Weights of a small image classifier: width 256.
Rows from block 3 of a small image classifier, named by matrix and row number. Rows with one number within an expert belong to one neuron, the router's apart. Each number is 128 + 32 x the weight over its row's rms, rounded and kept within 0 to 255. All counts start at 0.
After each expert's rows are labels from the 100 images, of 14848, where the router gives the expert most weight on average: "colour at peak" is the nearest of a few named colours to the mean colour under the peak. Only what is clearly more common there than usual is listed. The data: scattered letters and digits in many colours.
# router: router (model.blocks.3.mlp.router.weight, 32x256, trained with AdamW), inputs 0-63
# up: expert up (model.blocks.3.mlp.up, 32x64x256), inputs 0-63
# down: expert down (model.blocks.3.mlp.down, 32x256x64, transposed), outputs 0-63

# expert 26
router.26 [147 170 178 115  91 134 103 156  93  88  95  73  72 164  99 124 122 174 101 157 175 135 154 100 190 173  74 143 212 160 101  97 161 153 157 122 116 150 119 197 110 143 121 144 171 145  96 157 163 162 166 157  92 105 158 127 149 130  99 132  91 133  70 113]
up.0 [142 121 145 184 167 150  98  98 130  92 118 153 128  86 129 120 150 111 196 112 127 104 135 153 136 171 139 171 123 159 137 104 134  88 202 150 141 119 136  98  83 111 122 102 138 203 139  63 137 149 130 152 141 110 135 102 150 133 148 174 221  92 139 178]
down.0 [139  92 108 139 177 153 174 135 108 142 152 148 135 136 106 118 156 110  58 140 101 179  88 147 171 111 115 138 127 158 103 107 151 164  90 161 185 142 139 135 148 123 162 119 109 124  65 102 113 117 104  54 113 120  60 141 167 103 166 136 161  97  83 137]
up.1 [114 117  68 118 159  98  96 149 136 108 114  84 117 145 112 132 116  92 141 105 119 170 107 132 147 131 125 117 157  96 104 103 112 132 146 136 116 169 133  99 176  99 131  96 121 102 142  84  93 132 178  93 120 162 101 126 148 179 138 144  92 172 140 195]
down.1 [152 113 176 110 139 101 155  91  93  92 105 119 138 189 147 133 125 102  72 140 153 196 114 155  93  86 126 145  33 120 123  77 171 122 155 107 167 102  83 173  97 135 105 126 113 161 155 127 124  62 123 180  95 126 129 134 164 146 161 103 153  72 135 117]
colour at peak: pink

# expert 30
router.30 [171 109 166 194  99  74  78 148 117 135 114 147 153 122 106 128  84 183 108 194 154  62 149 113 113  53  91 121 177 104 120 143 127 145  91 135  77 130 152 159 118  87 139  90 114  99  60 189 135 102 138 114 127 135 120 166  82 138 117 154 102 146  77  57]
up.0 [103  91 118 120 146 151 152 117 127 108  96 202 150  95  72 114 134 122 113  97 102 137 142  76 110 146 150 134 140 192  77 128 118 125 119 104  99  97 177 154  74 141 158 143 167  97 149 101 144 105 103 114 122 151 141 145 131  82 131 196 142 115 120 176]
down.0 [125 158 111  76 131 164 154 113 126 108 146 177 103 141 135 110 164  92 147 143 181 205 109 118 172 180 151  93  86 144 137  83  46  99 170 159 186 129 109  86  95  44 131 139 118 136 158  78  91 101 146 149  81 134  87 138 135 149 131 143  92  70 145 171]
up.1 [157 149 120  88 119 112 133 149 134 172 139 135 130 127 160  81 156 116 139 165 150  83 111 154 157 171  64 149 126 166  66 216 114 179  63 152 125 157 115  92 122  82 114 174 151 210 160  81 156 176 124 166 135 160 148 155  89 111 159 151 180 146  90 104]
down.1 [ 93  78 170 157  87 111  90 135  89 126 178  42 148  91 120 140 152  89 137 129 128 141  99 125 157  72 130 148 143  72 133 110 160 140 148  73  94  77  70 167 112 126 146  82 139 104  79 102 173 160 212  84 110 139 146  94 166  87 126 164  90 163 157 196]
colour at peak: grey

# expert 15
router.15 [152  94  64  76 138 174 130 109 236 109 116 153  85 117  85 133 183 168 153 139 134 104 102 194 166 157 144  84 133 149  83 125 168 145 171  77 159 104 128  97  85 108 162 125 141  73 143 131 141 150 116 179 126 178 154 179 172 113 168 142  85  81 137 147]
up.0 [ 85 116 114  89  98 108 104 144 136 146 127  80 102  85 144 169 113 139 195 150  91 144 113 126 143 166 167 124 109 138 117 199 171 126 116 123 114 113 111 140 156 203 171 100 143 186 149 155  88 118 103 115 204 154  97  89 118  87 147 150 176 110 140 162]
down.0 [113 162 107 128 206 119 143  77 106 145 121 135 159 137 136  34 105  73 144  77 133 151 126 113  82  87 149 139 185 167 145 115  65 140 102 146 107 196  98 132  85 134 121 148 128 130 129 118 117 142 141 112 120 100 126 115 114 107 107 187 179 113 157 128]
up.1 [133  91 222 162  74 143  88 163 140 107 109  94 111 110 146 126 122 133  94 110 144  93 138 131 109 125 142 125 112 117 116  41 136 167  93  99  89 156 115 127 176 186 128 129 124 131 164 149 107 113 176 138  94  84  95 109  42 151 104 132 137 161 143 118]
down.1 [126 109  93 127 144  60 117 182  74  79  93 123 130  86  83  88 116 132 150 177 187 151 111 112 116  77  97 141 111 140 128 203 156 127  84  56 153 127  93 122 160 143 124 134  88 151 113  91 159 102 175 111  89  69 105 153 156 114 100 133 154 141 151 162]
colour at peak: white

# expert 3
router.3 [135 134 182 107 105 111  82 157  87  87 105  85 102 133 100 146 109 151 102 130 172 105 130  87 198 166  79 127 201 191 107  78 173 147 136 133 130 158 146 217 139 119 125 127 172 137 123 166 141 173 163 154  96 120 126 145 146 118  97 150  61 141  78 102]
up.11 [114  81 117 191 196 149 104  69 170 120 159 146  77 130 153 100 140  82 130 159  83 139 135  82  91 140 151 121 131 134  43 140  91 114 136 211 134 139 153 106 133 146 120  93 129  94 182 189 113 145 191 171 128  80 177 118 154  99 189 151 145 136 156 165]
down.11 [116  66 131 115 141 126 140 117 147 148 125 158  35 134 105  90 168 137 140 130 166 102 127 156 146 107  65 150  92 114 163 122 108 162 119 142 146 197 129 174 141 139 121 132 121  85 117 124 111 128 180  89 138 162 192 108 148 153 197  99  58 122 156 138]
up.12 [123 129 120 138 118  93 121 150 138 130 101 118 165  96 107 113 138 139 110 179 143  87 186  55 101  93 171  96  87 118 142 140 128 105 119  78 193  84 134  88 117  69 189 209 132 154  58  87 211 182 148 157  97 132 131 147 126 108  86 117 137 147  99 136]
down.12 [ 70 141 116 136  48  95 166 170 118  90 115 101 161 135 105 125  82  80 162 131 146 163 119 126 102 118 168 114  67 140 179  97 145 115 124 166 109 136 124 116 154  98 123 141  72 145  94  99  46 127  84 104 169 149 152 156  85 132 120 142 193 153 129 124]
colour at peak: black

# expert 22
router.22 [109  93 137  99 132 153 106 139 117 110 154  63 171 152 164  96 145 142  95 140 101 135 151 161  93 173 163  91  57 142 104 133 113 149  84  92 143  66 109 129 114 111 121 149 140 177 144  70  69 108  65 164 149 149 124  61  95  97 101 134 146 111  89 149]
up.0 [137 139 132  93 117 160  88 145 100  91 124 125  85 129 133 116  67 117 142 110 126  92 103 126 103  61 103 175 155 191 136 108 155 123  81 115 132  92  78 186  84 135 170 143 138 137 111 168 188 191  86  67 137  50 158 111 122 132 137  97  67 154 152 118]
down.0 [150  94 138 143  44 166 110 108 146 100  55  78 109 131 154 125  95 102 114 128 136 122 112 116 145 126 151 168 196 103  90 143 121 121 168 131 150 105  57 157 166 119 195 119 142 123 116 103 183 139 195 134 154 126  90 138 164 127 204  76 171 120 146 136]
up.1 [123  45  70 103  70 113 145 126 115 134  75  59 113 125 138 122 187 111  91 174 126  91 110  96 123 126 133 108 167 183 103 128 139 135  93 130 156  91 150 127  76 138 172 114 144  97  79  95 169 143  98 115 128 101 171 130 124 112  85 106 117  55 115 134]
down.1 [129 158 145 123 163 144 185 144 107 158 149 122  95 104 140 153 114  74  92 150 122 140 163  95 140 137  70 125  77 141 157 182 190 137 128 142 175 143 156 144 148 146 133 172 160 114 160 101 168 103 119 152 179 117 142 145  77 135 102 156 124 108 173 125]
colour at peak: brown

# expert 12
router.12 [182 118 162  83 110 145  88 127 135 143 151 135 161 116  59 152 155 122 120  92 111  76 162 125  12 111 135 136 117  91 139  89 169 117 158 157  93 137 137  80 111 104 161  97 139  98 101  98  91  78 166 123 109  98 131 179  77  72 126 179 129 152 165  98]
up.11 [115 110 140 176 149 115  97  63  99 152 141  92 134 121 141 171 143 115 147 121 119 141  35  39 124 112 150 161 100 185 146  87 109 130 165  82 121 146 146 107 121 164  57 161 113 108 138 153 128 153 118 171  82 155 130 117  80 129 129 175 151 157  98 125]
down.11 [129 114 105 127 152  85 110 123 119 127 190 155 140 133 136 127 159 156 141 145 145 151  97 169 190 129 145 124 143 114 112  92  86  70 171 143 151  98 123 118 166 165 149 124 124 143  95 105 121 148 135 138 122 137 171 154  83 137  89 142 129  91  95 126]
up.12 [158 175  88 102 105  73 173 134 152  96  39 176 134 124 150 112  60 156  99 103 121 172 127 134 163 102 197  79 134 173 111 176 172 141  78 109  80  72 102  99 112 148  86 108 115 110 111 123 121 118 114 176  82 134 111  94 119 208 139 131  96  78 165 146]
down.12 [135 125 135 138 121 160 127 118 143 137 166 124 164  98 147 122  95 179  60 129 123 105 120 106 181 181 111  97 111 122 142 127 135  96  55 114 131 119 131  74 142  89  99 154 131 164 129 155 104 174 131 183 142 127 146 149 134  95  99  89 100 106 118 102]
colour at peak: brown

# expert 19
router.19 [ 83 151 111  78 101  92 127 146 125  91 131 129  87 126  51 141  96 116  71 117 143 164  99 169 128 149 126 141 153 130 150 119 157 112 157 105  93 146  45 124 128 171  51 153 123 136 147 173 127 163 136 125 119 142 128 132 134 159  87 149 142  90 164 130]
up.11 [ 94 138 116 188 107 154 169 179 142 134 160 152 136  26 164 148 168 143  87  60  95  87 127 158  64 102 146  93 119  88 119 123 186  96 113 167 148  80 126 101  71 140  97 104  81 166 104 209 139 131 146 154 149 114 157 128 116  97 105 144 134 107  93 162]
down.11 [ 78 170 110  81 142 117 128  95 129 103  89 115 104 149 106 141 157  96 149 224 172 135 119  90 130  74 146 148 138  94 154 141  88 121  53 184 116 116 154 105 124 123  75 130 119  68 147 130 135 156 183 136 149 110  92 120  87  96  25 141 131 147 128  91]
up.12 [100  61 120 140  82 176 124 236 120 128 148 174 127 108 116 133 119 113 123 151 114 175 140 146 130 122 107 122 146 139 163 153 164 140 111 126 119 168 110 119 149 152 132 186 148 142 203 192 131  84  65 142 132 130 171 157  67 166 104 136 124 182 191 105]
down.12 [104 120 105 118 147 129 110  63 182 101 135  82 122 125 154 120 145 133 171 141 174 108 121 119 127 198  88 165 114 135 127  99 151 145 106  64 184 142 159 101  74 106 113  79 158 142 164  90 186 155  62 165 147 116 136 150 164 137 116 127  69 107 114 130]
colour at peak: brown

# expert 11
router.11 [134 142 184 106  95  98  83 145 102  80 101  99  95 130  98 125 105 173 109 141 178  93 114  98 195 160 105 109 197 180  85  72 141 162 118 123 141 156 123 215 143 146 139 125 165 147 123 151 168 167 166 156 110 127 142 132 155  95 105 144  86 123  63  99]
up.0 [130 106 128 111  66 120 146 125 131 192 139 151 125 118 147 129  76 183 148 118 117  96  82 145 143  64  83 146 151 175 120 134 105 173 118 121 155 165 141 125  85 138 111 122  67 160 161 157  91 111 162 179 126 101 203 119 159 180 160 164 127 190 123  67]
down.0 [161  91 117 101 149 172 167 124 101 143 154 123 108  92 103 109 130  86 129 119 146  81 125 122 161 136 105  87 172 143 131 142 180  92 103 142 140  96 195 158 150  78 133  90 180  84 121 101 193 138 143  93 134 152 147 157  83 153 116 117 159 121 132 103]
up.1 [167 112 142 134 157  75 157 144 124  92 146 186 103  63 148 116 129 115 168 116 134  94  67 181 168 121 135 177  92 143 101  91 180 136 136  85 144  76 158 108 152 134 166 117  77 181 128  99 149 178 110 126 165 161  75 121 126 144  93  88  69 138 147 147]
down.1 [159 120 200 172 111 135 119 116 162 142 137 143  99  92 117 132 164 121 154 140 137  61 172  91 163 160 114  74 171 135 158 172 188  92  94 140 139 167 147 130 137  89 189 114 182 195 142 184  93 100 115 155 143 139  86 135  88 130  99  74 113 153 104 134]
colour at peak: white

# expert 14
router.14 [154  98 129 139 117 125 115 173  76 170 145 166  85 139 150  63 119 142 133 129 160 175 160 146 158 166 100 173 157  93 169 136  88 124 129 146  97 157 159 139 115 165 107 143 144 132 165  82  65 134 151  84 107  96 119 118  81 176  90 126 101 162  73 164]
up.11 [129 131 161 169  82 129 131 128 182 123 154 151  97  80 200 121 177 133 120  62 166 154 127 155 118 130 113 132 101 114 169 121 117 116 135 120 138  60 148 122 104  82 117 179  95 135 118 125  88 163 118 115 138  65 159 172 160 188 119 169  60 171 132 227]
down.11 [107  98 112 132 149  69 145 102 164 141 159 171 114 128  96 195 155 144 157 146  62 100 137 134 121 144 158  77 158 193  90 134  59 156 150  95 144 163 154 112 116  86 136 144  92 167  84 137  94 131 192 182 140  64 129 123  98 120 151  98 129 125 158  86]
up.12 [ 99 149 182 175 117 123 151 116 107 119 178 187  81 114 153 135 128 123 119 137 118 106  78 114 145 159 156 124  97 122 145 200 178  83 140 138 148 114 152 113  89  84  92  84 140 175 117 123  96 104 165 179  94  80 149 124 120 170 154 108 139 136 144  92]
down.12 [133 217 128 140 115  65 135 107  97 143 124  93 105  74 136 170 181 163  82 144 104 142 116  81 105 135  98  99 117 162 132  78 173 113  83  68 162 119 154 171 117  94 116 133 105  74 145 117 145 161 108 121 139  90  81  82 126 151 133  93 156 111 105 157]
colour at peak: brown

# expert 18
router.18 [114 181 139 134 129 111 120 170 127  75 100  77 117 182 144 120 100 144  73 135 142 114 143 136 133 156 124 151 146 181  87 145  84 197 146 123 159 158 107 150 137  86 141 116 163 153 164 145 144 137  96 145 117 134 138  94 142 174  69 125 114 111 109  90]
up.0 [159 148 129 143 165 112  68 133 138 115 120 129  59 129 153 109 104 109 166 139 116 142  79 177  37 107 117 131 166  88 107 177 142 180 157 125 155 118  45 144 143 116 151 100 183  47 100 106 127 142 153  58 129 156 119  89 189 141 127 136 148 146 108 130]
down.0 [108 135 126  72 144 153 129  92  97 139 130 105 154 133 191 131 133  89  77 102 136  79 165 131 123 153 122  97 112 142 119 142 120 110  70 166 114 118 131 111 140 107 128 125 139  84 146 158  75 202 101 137  92 128 138 150 112 110 110 165 173 135 120 109]
up.1 [149 111 111 163 146 132 136 127 165 106 100 121  77 153 170 177  88 136 107 113 128 158 134  85  86 140 150 107  65  80  60 120 110 173 166 112 150 144 144 133 119 112  88  93 169 154 146 102  62 119  97 132 140 121 116 164 151 163 100 117 136  82 147 108]
down.1 [106 136 168  84 192 118  80 136 152 107 134  62 101  71  94 119 152 133 147 133 109 189  87 186 183 115 178 120 113 121 122 133  97 163  97 159 141 142  54 102 147  87 122 162 123  88 107 165 124  99 112 145 143  90 106 118 131 104 135 122 132 105 124 139]
colour at peak: black

# expert 20
router.20 [112 152 139 105 123 134 152  82 110 110 130 151 107 177 145 193 131 194  97 165 125 204  93 141 155 173 142 199 164 154 116 124 125 152  93 153 127 128 117 136 152 119 154 160 165 140  88 150 116 171 147 116 125 154 135 147 130  84 131 100 110 129  98 165]
up.0 [152 150 130 178 124 190 135 113 132 130 135 127 112 131  71 130 118 110 105 130 152 185 148  44 114 139 139 107 141 133  96  51 148 177 105 143  75 141 169 132 123 138  72 129 156 174 139 130 108 139  98 127  95 142  97 141  82 170 137 115 106  94 164  93]
down.0 [139 162 122 164 156 130 116 159 139 166 157 157 121 104 151 184 156 115 127 100 112  89  91 133 130 134 108 129 108 155  91 146 126 102 123  58 125 105  92 131 138  98  83 110 155  20 189 144 133 124 152 154 127 147 169  98 130 151 123 110 115 111 117  62]
up.1 [ 64 126 147 144 172 137 120  90 117 101 117 152 168  96 169 176 136 128 146 133 147 107  41 153  85 158 150 162 174 169  87 167 139 166 173 118 181 122  67  96 180  97  97 104 110 162 168  96 152 165 155 123 156 157  66 164 128 115 120  91 123 113  80 129]
down.1 [110 156 138 114 140 168 114 119 118 110 121 106 170 125 151 127 137 183 128 126 100 136 154 139 101 140  78 123 114 101 109  69 113  99 118 113 181  99 119 140 109 131 130 122 151 157 204 149 134 125 219 166 142  96  77 126 130  97 111  97  99 155 140 112]
colour at peak: pink

# expert 5
router.5 [100 160 118 206 114 102  78 182  59  85  84 126 118 125  91 129 106 161 146 120 135 109 144 143 133 148 125 160  85 177 103 125 159 129 125 147  77 131 108 101 108 121  89 115 106 124  82 169 139 159 128 169 108  99 113  66 152 100 121 178 114 124 165 121]
up.11 [106 157 113 183  72 195 110 125  86 117 128 122 124 109  86 131  89 142 140 103 134 129 162 179 188 117 137 167  83 154 119 120 113 196 186 125 118 105  83 132  88 135 105 136 139 128 117 130 151 187 120 149 122  81 104  80 108 179 164 144 123 158 134 185]
down.11 [160  78 118 113  69 103 144 106 113 101 100 136  77 137 108 146 159 148 152 186 129 146 124 156 128 213 103 174 119 114 128 137 139 157  92 132 153 132  83 176 140 105  73 135 122 116 116  78 153  82 110 117 102 174 122 151 168  54 182 150 174 136 122 166]
up.12 [ 95 130 136 108 122 150 132 149 128  91  60 175 139  85 136 143 123 136 175 163 151 151 119 122 129 234  93 126  86  82 123 109  55  88 183 106 141  89 101 136 123  85 127  85 140  97 111 119  99  90 172 112 123 145  77 189 110 135  76 139  75 164 170 158]
down.12 [131 125 115  85  99  88  93 120 127 158 113 155 130 136 148 118 134 113 111 124 122 118  84 122 116 116 145 141 126  89 105  72 108 149 134 116 107 162  98 163 160 118 115 130 146 100 132 127 131 166 108 136 128 178  86 140  91 165 207 140 170 101 146 121]
colour at peak: white; pink

# expert 9
router.9 [102 163  92 106  84 160 152 161 112 133  64 159 115  86  99 111 143 153  81 109 129  68 123 122 157 127 107 144 117 148 110 135 192  95 140 137 139 124 122 134 205 141 141 162 152 130 136 124 155  80 156 144 150 163  87 150 180 211 130 158  93 187  92 138]
up.0 [153 127 139  81 186 149 139 100  81  58  94 192 119 123 119 130 124 126 163 146 145 154 143 190 170 177 126 135 122 110 135 146 150 107 121 130  79 124 132 109 155 149 133 115 164  67 128 109 141  89 124 148 113 154  59 152 184 142 154  91 114 141  99  95]
down.0 [166 103 124 147 159 110 112 129  97 118 122  61 161 108 103 133 159 104  78 117 138 106 107 108  81 130 117 131  90 165 103 165 163  72 129  90 136 124 158  88 101 140 119 190 114 214 187 145  69 143 170 122 149 111 183  76 114 140 119 103 162 130 174 141]
up.1 [128  79  72  72 109 126 130 135 137  73  93 115 108 169 101 129 184 127 157 105  60 181 159 115  97 124  51 157 176  75  87  83 159  97 145 151  97 144 177 171 126 121 157 117 129 102 129 105  89 167 149 128  98 182  93 142 175 133  85  76 115 141 165 184]
down.1 [122 119 145  76 132  76 101 101  77 118 192  62  72 141 132 145 197 186 106 196 135 101 114 146 159 170 142  89 152 106 157 165 108 151 151 114  79 133  82 157 119 129 149 109  65 109 133 164 140  92 136  60 169 131  46 111 138 119  75 121 154 109  69 130]
colour at peak: pink

# expert 23
router.23 [179 153 187 114 105 180 102 138  81  77 112 110 105 112 152 142 131 167 106 128 157 101 166 122 175 162 121  61 157 200  68  71 185 157 126  71 175 126 124 185 116 134 128 119 170 118 117 117 144 112 130 144 111 132  99 150 180  87 123 116 134 121 145 200]
up.0 [132  52 109 134 102 120 149 126 108 157 104 130  79 143 176 151 148 148 103 168 144 162 177 172 120 125 143  70 157  56 112 129  92  99 125 151 127 104 137 121  85 135 165 134 100  95 111 120  94 116 115 141 136 139 109 100 125  73 131 102 169 123 127 167]
down.0 [114 143 112 124 126 117 153 117 154 102 143 129 106 165  83  87 127 179  94 126 110 147 128 156 157 101 168 177 107 118 148 161 102 124 136 118 136 172 178 121 162 150 133 191 173 124 110 143 128 114 172 157 151 162  25 173 103 116  57 126 120 138 211 112]
up.1 [131 136 132 179 152 206 168  81  76 183 156 137 213 121 124 154 127 142  74 178 123 200 113 120 122 131 156 192  83 171 179  88 113 179  56 155 133 163 106 157 159 201 146 114 150 145 162 124 135 209 163 113  94 145 145  67 139 103 116 141 133 171 128 121]
down.1 [ 86 105  97 171 143  95 188  83 127 130 161  54 106 186 131 141 142 166 184 122 117 166 140  88 195 153  75 145 113  70  96 101 111 116 134 113 118  95 221  89 127 127 146 111 121 156 111 156 137 161 145  75 153 181 135 188 100 198 168 122 108 113 132 136]
colour at peak: black

# expert 29
router.29 [141 153 157 130  60 107 115 168  82 105 111  96  94 136 109 134  91 177 108 155 154 138 139  69 170 166  80 117 201 162 121  88 129 155 114 128 151 168 144 151 118  88 145 101 150 152 105 196 156 179 181 130  95 127 125 164 126 106  93 140  52 144  91 115]
up.0 [144 126 103 124 151 120 133 183 163 156  97  75 113  81  92  83 169 139 152 139 117 148 162 140 182 124 108 124  52 131 168  90 169 112 111 106 118 140 141 137 170 114 111 172  90 116 126  78  78 209 192 137 143  98 101 124 123 113 110 137 110 165 132 205]
down.0 [111 126 174 114 197  71 180 104  98 113 102 248 130  93 134 128  99  74 113 177 135 133  82 122 156 149  55 147  72 140 120 117 103 112 116 116  97 139 102 166 172 124 121 152 131 204 142 188  80 116 155 157 105 100 103 104 100  99 130  83 118 104 192 113]
up.1 [154 166  83  73 103 156 102 181 133  61 156  25 122 135 158 155  95  88 117 148  91 110 101 166 122  86  88 127  74  83 123 119 125 131 121  58 140 172 185 139 166 108 143 111 125 172 169 110 155 145 184  82 158 144 149 125 171 152 119 128 107 154 190 166]
down.1 [119 113 149 146 133  69 147 121  92 111 126 200  76 167 104 198 122 178 138 105 116 184  88 175 213 113 113 152  99 130 133 109 170 133  88 100  93 163  69 150 132 110 158 105 149 163 149  99 158 126  86 151 127 134 123 104 152 123 202 124  55  90 118 170]
colour at peak: black

# expert 16
router.16 [165 113 181 115 115 101  89 137  64 113 115  98 102 154 107 139  87 134  87 117 185  89 158 109 144 171  89 132 189 159 120  79 158 159 124 157 142 172 149 200 119 143 173 120 170 141 103 140 158 144 168 152  87  92 131 118 130 144 110 145 101 126  85 103]
up.0 [151 118 119 140 163 157 163 146  91 111  94 143 143 116  76 120  95 110 113 144 141 107 175 123 113 174 126 126 105 115  93 149 159 130 146 108 159 158 133 150 155 195 167 139 135 157 120  97 110 140 116 167  76 104 175 137 127 112 106  94 105 170  95 128]
down.0 [132  90 124 141 148 119 111 150 141 104 154 176 175 129  97 177 150  95 103 118 148 155 131 112 103 113 123 117 101 164 153 185 186  60 190  93 134 162 129 103 117 122 127 103  99 153 100 107 155 150 108 186 132 135 209 164 125 157 107 164 110 195 161 143]
up.1 [159 114 148 181 182 137  79 161  99 100 195 137 129  58 159 132 158 110 172 125 139 101 191 126 111  79 109 145 143 120 168 159 198  98 116  84  93 110 159 179 121 173 122 148 105 153 109 142  79 126 137 146 132 105 155 145  68 176 117 132 114 154  93 160]
down.1 [142 133  65  73 112 119 105 108 125 154 133 110 119 123 115 106 134 111 121 110 122 114  89 124 113 134 109 126 119 122 154 158 103 173 133 133  89 159 172 134  86  87 159 112  47 179 100  67  46 171 101 150  80 117 136 116  73  29 149 143 118 129 206 180]
colour at peak: white